{"objective": "epsilon", "targets": ["setting"], "cond_dropout": 0.1, "hidden_act": "silu", "scale_shift_norm": false, "attention": true, "upsampling": "transposed_conv", "residual_init": "zero_last", "learning_rate": 0.0039, "weight_decay": 0.05}
Rows from block 9, named by matrix and row number. Rows with one number belong to one channel. Each number is 500 + 40 x the weight over its row's rms, rounded and kept within 0 to 999. All counts start at 0. Numbers have three digits each. After the name is the row's rms in percent of the matrix's.
# convs0: first 3x3 conv (model.mid.2.convs.0.weight, 256x256x3x3, standardized in use), inputs 14-20, a 3x3 kernel for each
# convs1: second 3x3 conv (model.mid.2.convs.1.weight, 256x256x3x3, standardized in use, transposed), outputs 14-20, a 3x3 kernel for each
convs0.128 108:479498501468510532485491509507494485517487473501493482479497508469500515478493499488500493476492484478489500474504507463496482498488508479510507436526577474499508486495499456499515476485530
convs0.129 092:509498448500488486449496496499503518485498532514503504463476480503490486534527490520504498507507515518512484544504427532472514507544522499466478483450531517515418505496460527520521561532426
convs0.130 116:494498499485499522501489508494490482506490475488488477486494504473482502484487494490499489476483471475481495484495501456485470506477509499512508460499561494483505500499504467484504490489537
convs0.131 094:484481460518495474514508456496499515490506522485498514492469461474478467488461458525502504505506500518513507552545539506565509570564521559499497553483486559486489497502460507525457550515471
convs0.132 105:479501498468508529486490510511497490520491480504497486479500512469503515478496501487503493474495487482493503469508503466496481500492511474512506431529577471502505490498495452500512476483528
convs0.133 094:485524450482520489518503521515491523516489525489503493498514499489527482507500492506502499500488499501500490483526453468497470581487514463496476464488518500516469542525413493526480513523506
convs0.134 105:479505494465504522488488510515498496526497488507501490480505517470507514480499500489507493477497489488500506465515498462496477505493516471519503428530577469507505495502489448499510476484526
convs0.135 089:484475459515490478504485472487497505473493496485493493493482461500469475482486485514509512523515498523509506556528535532531526567540503573511490580498495588500501504507478517520492535517494
convs0.136 116:491500500481501523498486505496489482507488474490489478485496506472486505483488494491500490477484472477483496483499503455486469506476506496513507457506563491482503498500502464487503488488535
convs0.137 093:494510445492503481481488488510491527498494537494510506484499492480510475510495488516510497511501507509507491495507434524491485568517497493476462471452528491515433530511410508518516528540465
convs0.138 092:489508434484497475465487490511490528495501538498502513480501483474524487521504491530507489521504515516508500524494427498493487552523494488477462475451526483506427522512437513523515536533454
convs0.139 104:482499496466508526484489508510498493524496483509499488481502512468502512474495498492507495475492482486494501477514508456500476502493518486518508437533578473499508495503499452503503480484529
convs0.140 091:484489445494495473499504469500502515495514530482513522483503467475488457473472478526513512516510492515509502561538512474540508607545529544508484544476483550492496512503453500516449529509489
convs0.141 091:472485437495511452495517461509510520508508538498507535491482497481499504482522502530519508527500499527512489601590500560576491621567539546503491519475484515486478516517457523526446548522460
convs0.142 098:513506445513527489531527481500498528485498512489513519486478487495518496467508472522500512513489481516495493619549517578566521623543532542506498526468478529495472521520467540520460548513461
convs0.143 116:490500499480501523497486504496489482508488474490489479484496505471487505482488494491500491477485473476483496482499504455487471505476505495512507456506563490483503496499502464488503487487533
convs0.144 108:504501474488496512454486504511491511481486526498508498454487474490520447503481478532513497515519528513529484558481424550445503515545468517468464504465524524521435533498423531517544584560464
convs0.145 119:480496501465500530487482510503493480518487466497494475480498512468497517480491502489503498477494487480493505479502505452490484504481511483516514449525578486496518490495506451494521477483543
convs0.146 109:479527468489526504502513509510493521503484525496505497490532480494548446505482500514505494501489504510507490497493441504489513574504476497475464498467513525510436547499407504513505564545474
convs0.147 112:474495500459502529479485512511498485525493471506498480480501516469504522478497506489506500479501495485500510476507507457497490500490516475519515442538581475506523487496505447499522471482540
convs0.148 107:512495469501494503443505493492501516483494522516500505460487519502534490525530492521504509489515529523510500543495420537451526497536501512475478503469534538528445519488463528526541568548451
convs0.149 106:500529472482524494503506500523493525506478531507502496493526482494556465511495479528499506504503517499508475504484457460473498559495493508476456505469524512513441539493414504515512565551478
convs0.150 120:483498501469501529492480508501491480516487467494494475480498513468493514481489500489502497475489482480491503480503504448488480506477510486520514453521576490491516495499507455495519480484544
convs0.151 122:484494496471489523494477508499492481515493469492495475485498515474490512485489499492507497479491483483494505484502498448484479514477515491520513462511577494488519498499504457487518482485546
convs0.152 123:486494497472487523496477508497492481515494470491495474486497514473488510485488499492506497479490482483493504486500498447482478514476514493520514464507573495486519499498505459485517483486547
convs0.153 121:488502502474498526497478507497489480515489469491494474482500515467488510483489500489502495473484474481491503484505503443485473511474512491524514460516574495488516503503507457494516485487546
convs0.154 106:479521473497520513470499504512488513483473528493503498495511484513528478490515501510509493520510505515506500508470428480471511551487462514469459504463524510516445541499408506514520558552478
convs0.155 107:476513461482518521489507515522493521500482535488506490494535514495552441500487501520515493508497508505494487490471447521475519533495461509471456506465520526516440538495400512515519560558462
convs0.156 121:489501501475496525498477507497489480514490469490494474482499515468488510483488499489503495473484475481491503484505502443484473512474511492524514461514573496486515503503507458493516486486546
convs0.157 106:501514450499499495466494503499484513492480528496505515475511479486534460493487511516513508529518533533512476523487413522460491557499473518471460496460516519523450537477412516506531561556458
convs0.158 120:483497501468501530491480508501491480517487467495494475480498513468495515480490501489503497475490483480492504480503505449488481505478511485519513452522577488492516494498507454495520479484544
convs0.159 121:486501502473499527496479507499489480515488468491494474481499514467490511483489500489502496474485476480490503482504503445485475510475511489523514458516573494488515500502507456494517484486545
convs0.160 092:490521443494518480501501512526496528507488534503504505490523515512515484511502491528502502522514525513514500476499444494515492579508524471488452463461509481507411511509398491513484519532465
convs0.161 094:483527462488530477497504511521494529512486532509511509506526505528517490495503496526513510511510506524513495485514463450522467571492501482502450475474473476519428521531413507518448516531458
convs0.162 103:506493465519498476516498495486489506479482507476482494500493486503489478496494482496502478484491471481479485488493477494501459517494504513503469476479511506475483516515471511511467520508506
convs0.163 096:499503458510508464517513485500501530505494534503501521507499491521529463495502477526513516500519508528508506545527475429517471608494520509510460504465452514504448523519453487517441524522476
convs0.164 099:509501463525517481516509493489491516479476514481482504502501483506504479497502482499501482486490471487482484485495477502502455510499496515496460465490505492476478517514464510523459518508490
convs0.165 094:510506458521515477520511493493494523490486523485489510504507491506512482496505481500505479482488473492485490484503467491498447520497503512510458454484506501486479521514457495517454516505491
convs0.166 098:483477473471469494487476500514511506524512502511510498489494513478486506482486488502518490484501483495497503471505492464496458503491516487505484433482550480477505499496495452483494480479528
convs0.167 094:508520438506489460458499480505498535501504553511509525490506499508510477518502494534522513528528514530518498537504425532464486535534492485480446476433515485510411479492446502517521515530428
convs0.168 102:508497466523509478515502491484488507475475508476479499501495482504495477497496480497499478487491469484480482491493479498504459513495497518496465479488502498472478517515469517521463521512496
convs0.169 090:504499460512507472509506488492495519486484521487488510502503483504508477496504482504507490494497480496486488492502482502498458511497496512493458456481491481475472518516464505527455518512481
convs0.170 098:483477473470468494485475498515512506524512502511510498489494512478486506482487488502518491484501483496497504472505492465496458502490514486504484433482549478477505499495495452483494480478526
convs0.171 097:494484464495482481500487492502501508506499506499499499494493499487486491485490483499511484479492472487485494479508485484502452507495505495503476445484531483471494511508484474502480499489515
convs0.172 094:512512457524517479513505496498499526497491527492494508505511500507518488494508482500510480482491475501491492482506448471491438529489507510510455468474495503492473528515452495516452516513491
convs0.173 101:509499465524512478515503489484489511475474510478480502501497483505500477497498479498500478487490468487481484490496477500503457513496497517495462474490501495470475521518467518527461523513492
convs0.174 100:488476472479470493495481501507507502516507499503504493491488508480478502483483488499514489479494476487489497477504491469497458507494513493502486442478547484471505501497496460482492486481530
convs0.175 088:500509466500493482516495508508501518512505525490503503500511519494508489497495479504512484483490489492499504474508454476484458537498531486510471443458522511495483518497457470492479506502511
convs0.176 093:501514431514506470476493471512486539493491544489506511499498481494507473509487490528503504519511506509509493502501434538500476538503500504474455480450513508516412516524409516526506541544442
convs0.177 105:509506457519514471510501484485488519482481520481483505500503485499504475493504476497506476485493463495486487488510471488509442516496498515506460468493501497477477528521457503521444517510490
convs0.178 112:507492473513498483515498497480486495482482496473479486499492485496481481495492484495500482485491467477477484497491485481501460514487499518505482481485516509474488512509483504503476512505515
convs0.179 101:500495458506498470505496488492495514492490516487490504497499488494498477490500480499508481485496471492485490482510476489506453514497503510503472456486513486474488524520470497520458515508499
convs0.180 093:498523448497515485485492492514480525495491533491506497488507508481517476503499499519503499510497510514520494491503419520492501589506523480484462468456518488527432531524413503518512515521466
convs0.181 102:490484480474481504487485505503503497517505494505501489492500512474491509480492497499517493477496475485489492483503499457493454500488507498508496445495560474484511504501496460488494478483533
convs0.182 110:504498477503499489513493497485485494490482493476482485497499495490487489493493486497504483484492467477479489492495484472494453516480499508508484467490520505477487509507481489498474508500520
convs0.183 103:491485484484486508498486506499498492507497487494495484492495506482488504487489495494507489478490476478483492483493494471489466507485506496500497453490556487479504500497495470485499487484532
convs0.184 094:502520447524524460527514482487495529497502532494497523493506477499524483489513484523508508503499490529503497577548514494562460606539503527512465523487475526500473520521438505525431531514470
convs0.185 100:491485481476484506488487506503502497516503493505499489492499510475490507480492497497514492476496477484488492481500498462495458499488507498505496445497560474486511505501495464491496481484533
convs0.186 094:506508458531517466513508468488500516483498523488504518485496485484499490488476486518501509509496496524495505593563522597588479618568503558507484552472459550482470509520463518522439538512457
convs0.187 095:508508451524503467478501473507495523484486536496503502486478472511494457518498485525502507508503502524517503488485426581502501537505510519462457501450512550511410516509427527528518563541439
convs0.188 095:505518454527531478525532485491496519496501534491494515489498488487515470473487467519507511504506491528506510578555509483568457597540516535522480527492478528510474510526455490518430525523459
convs0.189 092:502511439496491463508493494502497527498501541485504503488501495491515471509503481516508495505507498515509494511518435456476458577499534483493454492454500518493468536515438505520484532522491
convs0.190 094:513501451531511464522515470495502524488512524496511521495501465486496474484485478521501515506500492513504493581555520579583482613568525554500472547472463545487468507512467519523444543520451
convs0.191 104:492485483485485507500487506498498492507498488493495484493495505483487503487489494494507488478490476478483491484493493471489465509486506497500495453488554488478504500497493471484497489485532
convs0.192 097:504510445516501475491498466504501538482492549505506523499496486513502476527499498530505505509510515527509501504491441548491489513507494506454446486441502528498402514504414517524506558538443
convs0.193 097:472497490462502520488488514525507502536500493510507494484510527475514516484499500496515497483505506492508514464510486462501493509495522457519498419527563478518506486492486443498514471485527
convs0.194 098:477483485471498521479489505516509500520497486513504493485498513476505516477497502495513497477502501484495503467499497469503488491494507475500495436524571462498507483487495456498511468475521
convs0.195 097:467478475455479500461472494529520513538513504531520507488508525478516521476502500507528500497522514508520520472509489456498482496491516472518493438531566460515513486493488450504505459474511
convs0.196 102:501495471514506489510492493493494504487482503484490497495491492494491482488490481493502477478485471480480487482498480484499461514491502502503474466492525493464480510507477497512472506492506
convs0.197 102:473488492466503526487493512513502490518489478503495484480495513472504517479495502490507493478499500478492502468500496467501493499495512469505499430523571474502507479488496455497516474483529
convs0.198 092:504506440494504461488499476518506544507497550509505517503511504510526483511515501528509508524510513521515505490489441509491468545499497487475448471446508490505421522509412509516488539538450
convs0.199 098:499498472517514492505496494500499511491485510494497503496496494497502482488495485496504477477482472485479482477503482491499461505492496498500473461498532480461485512511477500526472505489500
convs0.200 101:495500477505514505503495498511508514510499508504509506487494504483498496481491487489505478468479469485484489474513483478505458507495500488515481449512551482475494503501480470504478488474506
convs0.201 107:500489474505492489513490499490493496490488495480489486495490497490484487491489487494506483481492478478482491488495482478495464519489507504505482469481532503468487508501483491495483503491521
convs0.202 090:487514454488505481475491479519494527509498550502515512491511507487537476512516503521507502514509512517519503481502432493493473561515508477473457461448515477519429514508420497512503519522448
convs0.203 093:496503453522513459492504453501513531498500531510512528482512480502504476480499488527514509524510506528509517592544483573549473576556505524493466513467452502489431485500436500507429535511416
convs0.204 099:499499471518517492505497493500499512491483510494497504496496493498503482488495484497504478478482472486479481479504482491500460505492495499501472463501531480462484511512475500526470504489497
convs0.205 095:502504444501489464468493472516509539503506554512518524493492496493503475520506481518517509517513516519516499516506455527501485511519501489455449467439499498498418511505441515515496540524436
convs0.206 102:503501472518517492509494492496495509488479507488494501493493492493498481486492479493502473475480465484480484477503478486500454510490497499503471459500526489462481514510472497522468506489501
convs0.207 099:499497471516515491505494492500499510492484509494497504496497495497503484487494484495503477476483474483480484476502481491500463505493497497500474460502533480462484510511479497525473505488499
convs0.208 102:519520464520508502485498493496490526482498535498512511491489491475499475498511500525505501523508526522524490513475428546472480560524507499464461480438502504504402504478408498507512547526435
convs0.209 111:488486475495493508488476492513512509511505500510514503490490512492498511480485492490506475477488473491492492465501478477495453502487498486505484458496570472470504505504496478507503487476517
convs0.210 118:498484481499481501502482504492497492496497489488495484494484499487473494486482489492507485476487474475481489487493492468490466511487518507503487479471550495466498507502496489488497497488532
convs0.211 111:486485476490491508483473491514511507513503498512514503488490513490498512480485493491508475479492474493493492462502479477499454498484495483506487455504575470474505504505497477510507486478518
convs0.212 102:481475479478483513481479500514513502516503492514510497490491510484494512479490500497512492482501497487494498467492497477491478493490507484494489448506570464480503493494499467500512474471518
convs0.213 106:491492484493513528488482495517513508518499492515516505489495513487506520479488498485503480471485480486491493465500491478501469495490497486509484448525581471480499495496496465510513477469513
convs0.214 102:490513472495520478510504493524500539520494538502513508503518489504513468503503498523520505521511510516505496470512451510515474559494502483478468466475493502517449517521409494518468528525470
convs0.215 101:512523463509516497485489497507488523493489527492504493484500496477518484509489495511496506509508515516518501504486430530481479596496502490471463482456518493523423520509418507510511526525467
convs0.216 108:489490482496515528490482496515511506513494489512512501488493512489507519480488500487504480471484480484489491462496486478498466498490495483505482450519579471476497494496494470511511479470516
convs0.217 104:527521512540531527506516511472472479457469478479477470501498497508505501501497495491489492491491495493490486513502497529509512497506501550503504554495535569524474514512507529526539524526502
convs0.218 099:509521473500513491492494492502497531500492529493511510486500509497516483515493486530514511518517524524523509491499437516480481581499500480475469472453512493512424518500406492503499517516458
convs0.219 101:482488478481495515483477495518516512522508499517520508486499517481505518478489490493514494480498496494502510468508486463491475502490517482515488449520569474486501495490493452496505467465508
convs0.220 103:481476479479483513482479501514513502515503492513510497490491511484493513480489500496510490481499494486492496466491495477490476494490508484495489450504572466478504494496499468499511476471520
convs0.221 103:482476480480484514482479502514513502516503492514510497490491510484494513480490500496510490481499495486492496466491494478491477494491508483494489449506571466480504494495499468501512476471520
convs0.222 110:482481481482486521492480508513510501513503490505509492488488515484490513483486498492507482477492489483491498462490481474487479508492518481501491452497578478481504495497494469494514479474529
convs0.223 099:539521495547523528490509510479480499462473491480486477498490494487508500505494493501492496484490508504494482523485463552501512516523511537483484532469526554524438526506469530520545541538478
convs0.224 093:477487474481499504498494506518507508514496501502503498485496505484504503487494492496509491481498499483493502464499486483498479509500516465500482433513554475494491488493480467502492487483512
convs0.225 101:504497451514503472501491480503508532498498528499503518502502499504513490491503479502513477492496478503495495485503447482493441517492502499491445476479498492477473521506453498509449507499481
convs0.226 096:478489479480505509489491498513502501512490493506501498482494504477502506479492491495510490477494487482489496468507496473507473500494504474508491435523558467491496490503494467512496482483513
convs1.128 149:473510506491495511521502493487499505498502502512510490518499506507507497486496500498495508500506499500498504533518497611511490471495481529499496501505487475494518484505506491496503513509491
convs1.129 049:508511493492499508500501503499500496502505501499494497502496506502494500501496497509496508501481504517497490479459483483461478480470476500496507501492500501501499493503498494509495498493491
convs1.130 169:473507503495495508522506493495499507499499499505507494512495506505506495487495499501487505500504494496502497515517502609501490454495484522495495500501485481493515486501502494498502511509495
convs1.131 053:515506487513501481514494491497505494505504502498507505495485503497494500500500500496491508495493501495498500465447488469456481474471474494490503494488496505500496507507494506500492498496496
convs1.132 123:469513507488493513522500492487495506497499499513508492520499503508509496484494499502494507499511501499498508540517491611514490480495477532499496504506487470494520482507504492497507515508493
convs1.133 045:521501498487495506500500514489501498492510499504504493501499507507500498502496497487485515501497508505498522481455481499455479483470482506501508502491499499502510500509489483502496505498495
convs1.134 097:466514507482492511526500489486496503496501498522512486522501503510510496483494502502499504502514501496498508542516484607521489485493474535501495507511488467494521475508505487497509514508492
convs1.135 082:530500495514501495502499500509500489502502495493498498486499510496497503502501496495495502494502500500498500440470502441473498470486486484504512495494501506500495522503497511501496499498500
convs1.136 166:474507503494494509521501493491495506501500501507509494512496508504507497486496499502487505500502493496500498518516502608502490455495484523499498499503487478494516487503504496499504513509492
convs1.137 048:515505494496503504498497503493496494490501495505496500498492504502494499496500501497488502512494512508504513481453486488451479480467482498499511499488501498501504503509494499504498501505505
convs1.138 047:512507490502496496502497495494499497494506498500495504504495503500493497498497501508490499509489502511500503482454485487450480479464482505495510501489504502501498497509497492507502497497502
convs1.139 108:460514508491496509524507489489495506493500501513508496523499505506508498482495501515495504506504490504496492544518490606515490468493477532502497499509487470495521478505506490497502517512492
convs1.140 053:513512489502506492513503497495501494498504514493497500493488506500494503497499497503498502506497494496495502467448487480456485471472475494492515501490499502506498503511493495499497499494499
convs1.141 046:510518496502499490503486501498500491502500501500512501498489503497497497498497500492495504500502490489495497480444483481451475476463472500488512496489509505498501511509500497508497505490497
convs1.142 042:506496493501493492513492496506507494513503490504501488502489497502492499495498495496486512504498499511503507476451473476456465474468461499489496498492501509503503495501493500504497504495503
convs1.143 172:475508504494494509520502494491498505500499500509509494513497507505506497486497499502486505498500495496500499519516502609502489455495484522498497498502485477492515486504502494497504511509494
convs1.144 043:505503494499503503504507505503504494490503497498495502501497503505494494500498499494501503507489524483511509475463478478461475476470472498492501502487498504501507502504496504507508494500497
convs1.145 150:472507505498494510520502492494491504499493500512508492514501507504509498484495499502493505505509498494501497521522499610512494459497480526503496499508484475492517485503505497496505514509489
convs1.146 044:501491493500510499509509498498498497489507502492501495503494498503491500499499496511493497511490524476514502478456483482450477476469477505489497504483502501501502499506494495499502507494507
convs1.147 118:467509508491491509524502489490495507498496498514513494520504507506511497483494500506496506503512492497496492538522493610519494469496476531503496500511484470492518481505504496494503517508486
convs1.148 045:505506494505508505502511505501496497504508501506499507504499501504496496499496497484508512510484506489507491475469477475470477476474471498493502503490495505502499506496506503506504500499496
convs1.149 042:500497498494514501510507496494508496498504508504498502501492500504489502496495498506491514512486514481512504479457480482451476475466476505492500498487501505497508499512492502501502500501497
convs1.150 148:474507505497493508520502491495494506499495500511511492513500507503509497484496499503492508502510500492501495518521499608511495454497481524505498499508483476491516485499505495494503512509491
convs1.151 138:478505501499490508521497491492497507499496503508511495513500507504510499483496499505487508509505497498496492515521499607510495453497479524501498500505484476491516489499503497493505513507492
convs1.152 144:479504502498491507519498492494497507501493502506513496513500508502509497484495498505490510509509498497496489512521500607509495451497480524501496499507484477491516489501505495494504512507491
convs1.153 135:473505505496491507521502490493492504499494499512510493513500507501510499484498501503491508504510499492500495513521500604510496448498481525505497499509483475490517487503502497495503513509490
convs1.154 042:503499504494511504508511497495502505498504491509502508504493498501493500497497498503502503508488514478511498479459480482455476476467476507493500504487502501496506501509488504504503497496496
convs1.155 042:499498500497510502508513496499498490497499507496492495501494503504492496497498497499502503513494521472506500478459479480454474475468475506495497499486503499497507500507500494496504503497508
convs1.156 136:473506505496492508523500490496490503500492499513511493513500508501510499483497500502491508503512499492499494513521500604510496448498481524505496498509484477491518488502502496497504513508489
convs1.157 042:508507503492511499505512502496496495500498501507495506504493499500497498496500497502502503504483521476509496477460479481456476476468475501493501499493503501500502502502493493497501489498504
convs1.158 147:471506504496495509521502492495492504499494501514509494514501507503510498485496499504490505503509498492499494520521499608511495456497481524504497500508484475491516488502504497496505512507490
convs1.159 141:474506504497493509522501490494492503498493501513512495512499508503510499484498499503491507508511496491499499514521500606510495450498481525504497499509484475492516487502505497495506515507489
convs1.160 049:508497496496505504507500505492503492495507499499497503504494503499496501498500499499497503493495511497504514480456480482448475477469477499496499501491501501504500505505503492502496505503504
convs1.161 052:497499496502513497503498504501505486490507504494501494504496502500495501499501497506486508481492504490502512482451484483446480479469482504494502500489501502505501500501501495502498504491496
convs1.162 138:484519499497497503523500493490504501500501500511500493510487507503501498486498500501492505497508497499503499513478504598461490467482477522489503498502493480497513493509499497497500515503495
convs1.163 058:495503493494505500502500507502501488500506495503506501501491506499495502495499500502490503504508497502495506483442488484445484481469480501494506499492499504503499500501496501502497502503504
convs1.164 128:476524497497501501517501491491507499496503499507507502512489506503502496489500502504495499498510492502499501531467499592459489480478482522488501496503492481500512488513499498500499509507495
convs1.165 091:469525501487499503520505489490500499498502501515502500513489509505500499488497500505498506498514494504491502526464491584463485485479475523488503497500497484500513481517496495499501512503496
convs1.166 076:459519501493486499524499480480496505488500506515510492519498506506510491475490499500489506493523490504492494532511482596515481458483467538503496499516485464496528477509505497493503521512485
convs1.167 053:504511501494496503507504507503503494497511500500499501504495505500495500498501498497503517497491508504511499482454484483450477480465478501496505503493505501505503502507499497503502498497495
convs1.168 145:486520494501495497522499491491504506499502499510505497511486506501501496487499500497494505499509495500502497521471506596456490470479481520486501499500492484496509491510499499497498515500492
convs1.169 113:474520496496499497513508499495504492495505499504505495515489507503496497488497501503492505491505494506498497546463492584458485488475481521491505493502500481498509489515494495499493506507500
convs1.170 077:457521503493487500527502479482498508486502501513512493520500505507509491474490498502493510491518489505496495535511483597515481459483467536501496499513485463496529478512503492494497522512482
convs1.171 092:465519499494486503526500486489499506494502500514504490517494509500504495475490498511495506497513489488495496534494488596486485460477471532499500494509491469498521479506501498495501519505487
convs1.172 076:478528500489495502511495492495502494499508499516512496513491508508501499492497502499485505491512500493492508520461485576463486486478473523488501503498496486494510488513500491499501506502494
convs1.173 135:483522495502495496521498489492501502497505499508504498513485506502499497487498500506491503501505491503497498526468503594455490474477480522486501499498493484495508491513499501499500513502494
convs1.174 090:464518503494488505528500481485495507491503503515506489520495505505507492476489499501497509498518489498498494526510489598504485451484470535501496497511486465495527480507506496496503520509488
convs1.175 067:477516498477493510520504492490493505493501491517499495512499503511502500492494497503503510489517510496500509489487473581489489503478462520492503512500495483494518486513494491498503510509495
convs1.176 057:514508491498504492508497499490505493501511506497492506501491505501493497499500498502492496503485514503501506483445490485446478482468479504493505502489499503507497502511497494509500504499503
convs1.177 108:479526496497495502517492493487504501496507502512502499513485508503498497488499500501490500499501489504500499529464496588460490479479480524486502500498490484498508488518494497498501510498493
convs1.178 175:488514499497496506521499496495501504503505499505503493508490509505501495487498498497491508499505498492503501506495509605473488455489483514489500497499490482498513494509502497499503511504494
convs1.179 113:479519496495495505518496495487503503495507503512505494516488505503498495484496498506494504496502489498496500534475493596469491482480479525494501502501492481498512491511496496501500513502494
convs1.180 048:516497493498495500508490495501498502490503498492501504498498501502497497502501499497493500508488519503492510479455480489456468481473475504502501504495497503505499495505491494503508496493493
convs1.181 105:470517508493494507522502486486498505490502505511510490521497507507507496479490500502494504499508489501498494534514492601510488454490476531502496498507487467494525486505506497500500518510487
convs1.182 155:484512500498495508524499494490501503499502498507508496508494509504506496487498500498489503500505496501500499507501506606481486455488481521494500498503487479496515493508503495498502512505493
convs1.183 137:475511503493498509523504491492497504496501497511508492516498506506508496483494501504495505503507498499499501520515498606503490460491479525500498498506487472497519488507505493499504515507493
convs1.184 056:501513503492502500503489503493505492505503497505503499501484504500491502498503497498501502506506490505494504483438491486446476480469475499489504503491499507510497493511493497499501496493495
convs1.185 108:466516504492497505522504490487499501492505500506510492519498506505507496479491500496499509496512491502494495534514492603509489458489477531501497496509488467496524480508501495499500512510489
convs1.186 057:507512496505512493507495494504509495504504494499496499495486506495492504497503497498496501500497500506498497470444487469452473471474468497489508497491511507506499508512491498500492497490500
convs1.187 060:511511488498507499503502500488504495497509496495500501499488504500494500501503499507491502500490512512497500480444492482447480485471478498493510499488502503503502503508498490503501497501499
convs1.188 054:516518502505502490503486495499497487497502507496502497498489506501494501496499500495492498509500476522500498483441487484448473477468472499488507505495502503510498498510498497498498498488499
convs1.189 055:505512493482495501505502500500505497496505494505505498500489504504493499502500495495490505509498518502492500480446486494447486483466483503496511498493499499497502494510489491507504492507503
convs1.190 054:502509495500509491508496496500504491510498490496501499497488504496495504499501500494494502501499503506494506474442486472451474475471469495490507500493510506509498508508496508498499498491502
convs1.191 138:477510504494497508524502492492500505496500498512506489516499506505507496483495501505491503502504500498498503519514499606502490460490479524499497497507489474497521488506503496498503512507492
convs1.192 058:506510492498510503505505502500503492503507496502496498499489506499489501497499496496494507501492512511512502481447493481444484483468481500492506497484502499503499504508492498508495503498498
convs1.193 070:466510505474493513534509488484489507493502497517509484518508503518512495490491498503499507500521505506494507506521478603527484498486468534498495511505495472490526476505507482500511521510494
convs1.194 108:459516506493494506524506490490500504491499499517508492521502504509509494484490501504496505500512491502498499545517490613513485478488475535496493497509491472490520479510504494497499516510489
convs1.195 057:457519512482489501528513489488496509479501504515516487528506504518509495488489500507500504498523494509491494540511481603524472480484465536506491512510494474482524474511510484496496521514482
convs1.196 130:476518499497491500524495488491501505493503504509507498513490506503503496487496500503488502501502492503494498527487496606475489470488478527488497502500489484493511490510499496495503512501493
convs1.197 126:468511505492491511528503489491500504500500498515507489519502502510510495485492500499498505501510494502497504529519494618510487477490477532497496500506487471491521479506504491496502520507490
convs1.198 055:503503498499505504504505499499504498497511500500500507500491504500493501500501498499486505505492510516505501481451491482443484479465484500492505502490501505504499504510492493504496496506504
convs1.199 113:474520495500492496520498490492506504492502500509507494517490506503502497483494503504492504497507495501499503540484491603476491476482481526493500497503494481494513486511497497497499512504494
convs1.200 078:460523507490492507517499493495496503494500501518509492517493508506506496483492504513487497507513483519493496530493482598497484461483479538496493502504492476493517480511504493490503511509488
convs1.201 144:483515501497492505524499492493501504503501499511505494512492506504503496485496498499494504496508498493503503513499500609480485461491476522492499501502490477495516492507502494496503513504493
convs1.202 049:507504498493499510509502497494500503491506498498508505499497501501494499498499497505490506512497513512503501481457484485448477479467481501496504501494501502502502497511494497508503500500494
convs1.203 049:498511494497510498506499499503509497497504500493506495502486504498492502499498496492476505499493492509497507481444483479446476478467469497487511493494512502505503506508492502500498496491498
convs1.204 112:471520499501494497520496489489504500493503502511506494518490506503502497483496504503491503496509494497501501541483492601476490476483482527493499498502495481496515488514501497496498512505491
convs1.205 055:504512498493505501501508507503501491500507492502501501502489503501491499498502496496493508505489512504505502480452490480445486479465483499493506501484502501502497496512493501507497503503505
convs1.206 111:472522498497493499519497489494500502492500501509507494515488507504502497486497500500487503499503492503495499532482492602473489472484478529489500500502490481497513487513499498494500510501491
convs1.207 113:467520498496494501520498491490502502494500500513506490517492506505504496484495501500491505490510494498500505540485491603478490477483480528493500497503493481496515485511498500497500515504492
convs1.208 049:509506501490503509500495500498502497504509496495503503500492503502491495499499494499484501501485520494506507478455483480449472479472476501493503503490503503502500497504494499505504501492504
convs1.209 099:467519503498485501525499479492499508488501504517503491516497502506507492483493501502491504504505486501495497541507486605509487466491474526496496501510492475491524484505506497492500517508481
convs1.210 165:478511500499495504525503494496500506500501499515500489511494508500503496481494499500484506496506495495506500515512504609488489451490478520493498494503490475495518490506504501496502514504491
convs1.211 100:465517502497486501525503481490500509489497505513507487516496503506508494483493502502488505501507486496491496543507487605512486464491474526496497500515489471491523482506503494492498516511484
convs1.212 123:471515504499487499522500486493496501493498502518508491514500504505508497484492500502495500502507485503495496547513489607512488481490476526497495497512491474493519483510506495493501514506489
convs1.213 097:463519507498492500520503483490489499492497502516511490515501504506511495484493504503495502496512490501494500541509486606522484468490479529498494499512492474492522478508506495495501516512485
convs1.214 049:516506505500513499506491506488502501498507504499511497503491503500491499497497496505473494516487495524513508478454490479441482477470484506495504507484502505497499507511498493509495496487500
convs1.215 047:514498498491498507505496504493499491494502490488505499500493501504493496501499498513484500510485518494506506475458482483450470479475476499492501503490503504506505498508491489496510499491499
convs1.216 106:458514504497492505526501488492498502488500502516507491516499503505510495485494503502490500497508492502495504538510487607516486469490478530495494498511489476493524478510506496496500515508488
convs1.217 130:518491496506502503503508511508496489502504498495501506485498507490497505501500497497498506501495505497507497430484508418477501463491495489505501498496495506495492509495497504503501495504507
convs1.218 046:512498501493500512507500507501498492501504501496507507503497503503492496497497494504484495506496519503508502477457482483448471478473477499493498505491498506503503495509501491496500492500497
convs1.219 083:467516510489484502522498484491491504495503502521509487515501504510507495485492500495503505501515486502494499540506481608521482486490472530496491507509490478489519480504505493494503519507487
convs1.220 122:470515504499488502522499486489499502492498503517508492515500504505507496485494502503495503495505492497497499545512489608512489480490476526496495498512491474493519483506502499492500516507486
convs1.221 122:470516504498489501521500487493497504490498504519508491513500503505508497486493502501498505496505492499495500544513489608512489481490476526496496498512492474493519483509504498493500517506486
convs1.222 122:469513504488492511524502489491500506495500499519504488514499502508507495486494500499499503498509502497501501526513491611512491480494475525492496500508491475494521487510505491493505518508490
convs1.223 088:518492492501502500500504506511497492504508496491498506489496508497498501500501496501492504503496507499507499434474504438474493471491479490501500502495498507499495514499495502502501495499502
convs1.224 099:471514503489492508524503490490499504491498498519502491515501503512507494486492500507497499497511493507497503531508486617498482490483473529496496503508493473496521483506503489496502516504489
convs1.225 079:464526501486504497524505487497505500496506500515498496513486506505502499488502503510492504498513495503497505531463492586463485479483476523484501504494495495496508481516499497497497510500491
convs1.226 105:464514498497492497526508488486499503486500502511514493516499506507508494483491499502494510497515487497490498542508490612499484473483476533498497499510490470492515481506501493497498515512493